Weights of a small segmentation model: 21200 steps.
Rows from block 3, named by matrix and row number. Each number is 500 + 40 x the weight over its row's rms, rounded and kept within 0 to 999. All counts start at 0. Numbers have three digits each. After the name is the row's rms in percent of the matrix's.
# conv: 3x3 conv (model.enc.1.0.conv.weight, 64x64x3x3), inputs 48-55, a 3x3 kernel for each
conv.0 102:470509452472530512517521528495543585514457521494499567474512558479493481509509535526557523500491471514492460485493506532513441473542521490621542447438435490480488547449355528478436522561518477606481479497542518473500
conv.1 097:499562493501462469515572476510491507471458476459502519518447513524441490472496462490524471496522467551489534511490493531608555513456508466365494587559546514502458511504487506583541519526474487543489456440476505512457
conv.2 099:479451488512513466515514529487536493494436481532534519528474507491524504526612580514494503566551517522553498553475526501471471459518525492435467529632601559567576506471486498510458494485495477474480511498510521495474
conv.3 097:512507533531520523510480483457474513496512523451504474508466420555496476545551522472548505558521480533544507527576498516556492525458512512514471489528498532481510527540488521497510475428495481521517486521512557422496
conv.4 100:482495510508504522476505526477593496471333455506471513464522480536443529541531516505512483526514483516507510536494536517556511421434517501472549509518485492550498531572480509587524450466437479514509504442495458539487
conv.5 100:525507495498468468541442534470495514531491510541376583542489507492531458535524539523455505519444487528506472530459521458503503498560514464541436468417469505420470496543441526589446456498462490471477515450473532456497
conv.6 101:486476516537512485531564451467503503524576452542505517470448492508499504491502473501510450501630486542488543500466476497460539538500507443464398490499503495467515465419455488389557491542495517607497557475490486495438
conv.7 098:504504490525542554540490510507533560509493429518558512455564533494476497457496495468533533487497459519495544455527549508442475452457509473395538448418459530496522527548506549484516497472525501486506515649475511476521
conv.8 101:504485558482457498482421530550498510463495528523551480515507519612542490517493513531418492446432497485507509480514483517481512426470486522526501519540523522479536502465509481455497430385505545448506477489535513461522
conv.9 098:518580513527628540478454466510468478450475503506517501583449559527503518440574510540587516529544447505517483517510541481503534518425548486466489468590485404333449521491482518558492492429478465484471484480390489424465
conv.10 096:525430505470420532552482498483541494460569540492497529458545515516414490527491509481470512469524542451504473513508525538541515515464537477473500472512485496487524532474539470402477515489523500618562480477483554426500
conv.11 095:502454487553511587527484536504436506487424491535501518528480492508479505530533516509489493435369439424426436573539511497564499480422488504521529514513411454486494525495498533536513486426477498487501533363500490530533
conv.12 104:525585502517522509497536530521484517480579496529475479528555489427549573472479494518519541528504448515537499523538471486541449486533514478565424534632452496499477517537474503435517514495530507537469552527478499506479
conv.13 095:475544500536464484457501532490488527514492505486594542525488528511483470497522493530479511527498494555499532497517448436500620536505554479497500453575518502479478470493504539527394513442509483532519511449468463432475
conv.14 102:519485537534567497544469475508422483538563510496536545571458461474524484495513484489495467531512486552494503468528569507434498529534524541528513532443482504484467497488491493537541500490482459513492507557522486512559
conv.15 106:502489482520416540509600505469422467526491504502494501552469532535420572537536502518509462510534493465537555490470480531601495485492523488476482474588492523347522458447497531422497522596497495465469500528462459450525
conv.16 101:468480522469473472457481449500520476560486445488517489449433515500484520476479454458497568493547483485495584449479497493598450551543567515489475461474409480520442487466481492520533496525510525535496439455535480427482
conv.17 099:517490471481386426473515546522543533496453482507543489501513560494507488444491549553517422576478452536518562505476490529588564484485524539515504415466498500480485528509534518472463426429478472509506532370405491508476
conv.18 097:553527551486524519542534538510510516511667507570448522497503471476515467541513510489503484463500505516585514532477503483504471522534544457507425477485447513543539468458515474337501503584454544545482518475533501540523
conv.19 102:495441539509504518493494503508529499464495486571531479499452486506468574470601506456565477487485454553563506461503465490584419477467515456478499458484471520542533547527527521570525522505470458510545536453523493469453
conv.20 098:444538529492492500472534511500510508539411493490505483482532522563615543506510523504444520490460513539511453547456499489469492534556513482520492430432515489435508505488521487479515532542536478522494532467473450503509
conv.21 100:480468493482429520514388479451410470476510504514567504534523544528549501479557526530489557581455496508453474518551439478563512500438546444455494442529501375418448510463516479392509505462496455502580497504517488474474
conv.22 107:475514482470536504465461506484524539477506608522414528535509520466531551485518504500539545501474485517490531495540463517546446512557446482415556505502480485546478520529497495574414476508465516422511535522500544452495
conv.23 103:551429527471449517528574522540548517518445493494475476501598473501584466509438446485509537545540435500489464557516416556471513552368544471463564478484475449478513511487465508555469518496491543434490482507557508499515
conv.24 096:485486523477455485483534490461472495452418463477536461533517546568436494508453485488487528482517512512545492505481515565544520540445525526468493539607450511478505569549538504562567527454503501467515485384421473538466
conv.25 096:474525485560485415533548481511516509532413477469502485537525492528417473488552508516444433531547493558502535538541484495477599489522496454474491434514477519572511510522453571589451575499444486494442462515425474491501
conv.26 101:485476399502400469490368440474500504503535494546469440548502526509521515462547541509487512513495503464501449538543520472477492461577540541465489517385480459446505451507418495525489470511499504431495516443513501418477
conv.27 099:483501490486386548462502527508466497518481527500531494519469494523467513512442473497524500475434553525473556526554495470582474524511559455485464514539437492447465491512500429358504492472518482487530511379497446524490
conv.28 098:503442467531523507515464529468437507529578512537486495467460569504508506534538597516588522508559549497457455500451576501428494508511475507485491536454545477439493468449481483468556519581495503524446468417514432513535
conv.29 100:503472459510436460457324500525494494528602529502486514509479484552622538517545504492540508524518522529520566500503472469484513478492455524501522449514540510540520512507482477417468490461481476451476486523517486436551
conv.30 105:503484483488411513451415519495555521538583617543489519512523554513459531531480467446430565540566454491479528428427553531555554489482456484477512527522462530499531536475535515486542538528527490548521463469508479467485
conv.31 097:565584507503529502490506464551565571542580484559568465493490446456504475517460446548575569434544458548487518500439504463495519503491501468479469601486532497531495536477471441467519501454467573522488482529494523543497
conv.32 100:508577522441489488363387467477523495499547548489453531542520504523452512506469472440516492527504573599520552471531514537481510484521499521516535436471485528504458474526493483489482472500464504506465495508502464445498
conv.33 099:545590524496525504447465472505559538529573501478465473541454495543508525529493549473518497512539467565576520491468556518500530502542562496487507462524531523498505547619505496498460529508532579545456491537498509434492
conv.34 102:504532491522461401532499466513506500531498473530523482493517548509524486526545532533472534471495476503512526551546479485523501517471551509445494487479456501464520527508492498474477469471438491489442539464358462482410
conv.35 097:466450518474427559506555505457532513504513517495508466476496489495506544534500518495456488500466477466499490475515430540540461521535481492475562497487529506520539439405518446425543502530527511433558476531562494541597
conv.36 099:498515522485582508469553504501555547521578506472558463485469461477433461522526502498455516469576491519503495501507535530396539518481505508483447509645490474525510486491481492434544487475495517571527479596467475479525
conv.37 101:486534486487497501482538529504456523461550521511471527488511544531533525533531524455561548544523515493580488480525498558389533501586523475453480506428462488547504475519488508482491512513502506521483479539439477430501
conv.38 096:478500499515497555498489518482437467467600580507483520501496477499517485540474514517495528454455502525521504501505447490498507478561548530540473534516489501489551489528481527419485466528505503465516481448535505581510
conv.39 101:484437480552444512532429488479469478512464538566605522513526515475458476508477426504440449507478495480547452549506517517489469459477482537478503551544527443467424522481508481417460495380465542524532549507534545517506
conv.40 096:524465524505459523531524509519496427518446536458447517501463493525494511522524503497495470492502498453460470485534492474541419514440563510558456461462472499509495470454502513497472503503515503461468461408448468497555
conv.41 100:505482524520417534504452438509456519513411543482512591559544467516493512515416493493451498539410580465552534515505429536578509525505561459505543408443536434428466471507506480529471529498420514476517468415533440542446
conv.42 106:515509501489519516495493509527493494511455429429470447464537613542449473491463481476527504468461503542513505486433538442491588492501585477480444476522478539562519501539506552545534538498489521503486497535444507494452
conv.43 098:494504496473536505453535521520442462531552474485521496559535505558476468521521516453454444487541524510558527532503496559457464544558524432528503499560491542526557472423440546427496555532498533553505446492533522451506
conv.44 104:510540496516450475535540526521525471533445471495505522536486519554528493468487467493484435515483480459494499483441462494539489469501509483514456491564457486529482506511494497426508523489515534615508512497574505518504
conv.45 101:513516485495557458490535435503530468523553442472462494504534479500518483577531454483561449511558543470517563509494487474447428504458550534441541532565482497475435531545523519521517494464488497522483529456503506505453
conv.46 103:441433473528445481482542504499488518491469464514506524513608558502578471538472461501427478526473551501520487472527498545528450438454534508515463503429505503522505485462459452531504473513468488496429529386574492503456
conv.47 100:474532497438494504509470532501498490531509509475503507532506464525504531473499465528485511487379493480539486549482443532575467491486518453487501426562511529460540487500497481333518543569517483507550494510525473490580
conv.48 102:501529512473495556493483536519462498500580507490497500519578520435498498487487519498526531462496507505484516478474557499459509469466547578473587577547516491513499482565522453457572451433542519457500574547459533489511
conv.49 095:507483504527654540512462490504500511472544463492451504493547534481584517470557505547554488501509529470500461506535526504358449526520487488586467488368422485613477527453479490597501525470459562449510464614477465517578
conv.50 097:507551570498532506488465472443519504485545493548522493553536482552561505505491502507571485486465489509419440562509468562511502493464482494504479450460564515505511514525497462445499466504504447549514505525493484488498
conv.51 104:500497494486431481470534507505501490441481503508509500454462485441444450513541530462500485429447394506516493477469532542607511536558578460521532471487412472472470474455476505511483464463463501565492452317482470486488
conv.52 099:526525487519518490503519499488480492508637497480492525489497491520543517498486574533525515545553560463452440514455471491451555515512472548499523529412569455494443464420461475394510517526488484519505532656502533475458
conv.53 099:517558525525493500517438544509461469472545471484492496484487488535551501518477556523583513497396556509497513525392516510507541488592481477490480478420480461477499509542467536444451494500512446544497486524444476413497
conv.54 097:505503507478578473508471494475531470482564519483474479476530466495549523510452453465477539480535461546591540515502514468598511531473511436456493503512459538491532509528514494682546494478506499453470499427489492499512
conv.55 099:493507505471501478494496480499466435492515481500518476492560550486464482504459504525526439504602558464503571493531451518453499510520506537407487514514453528487510489435426510514529506520547486545499499533456473447547
conv.56 106:477492535527529542555477473520482483515513562481517475530502431516532454540461494504555568574464545528534475474515508499400480486450559507578525505524559440422509509592526508579570486452493502444506517446491421500522
conv.57 096:468422504520413483482420472523533501514606445507482483532597521505545553447352428518415460502485489481429505532530509503425479459505477503515507449432498474480494476429510500421492521474529516523511535506494488457491
conv.58 107:485435465497523442541536464513570514474520399501474449477513423421503470542538502507465480528556432444500476502472533492438502468459496494544489489449495480517490452377479475488480494489479546515477528533459523533494
conv.59 102:488467504429442523490530517522474518522519533520498556549456497440528512524588434513520519460502527495495494491515533465571492546541497519561486509580449480504491498452469488446513465508499515421458398445512472468509
conv.60 103:524533533524459489478462510494497466493417456471527453533546584569549484518419481545482537505433522483528545456449432490510518530517590489558499460528521534479476497471534482432515444385493561573491493503482526492492
conv.61 097:564429471536458505520558490500504495500504506491446521544495570489551538532480483516415460543438492486570534500581482477544526499478539530541481501537459490484437516504497552502445532531494502382492523455512469482417
conv.62 105:501534475513545516539567501477477573537475447540436517490502505526434576561548515505444507539513538497479534514470553537500519511552526469393489543471492456485504472528514512549519487544501443537482487478455484501482
conv.63 098:486522547468461500488482469512521491563554508433419458501532452496503524513425499548512459470488522481510545516496502508447482523503595525509492505353502542477510520492550335405479510544513547495510482525485525488558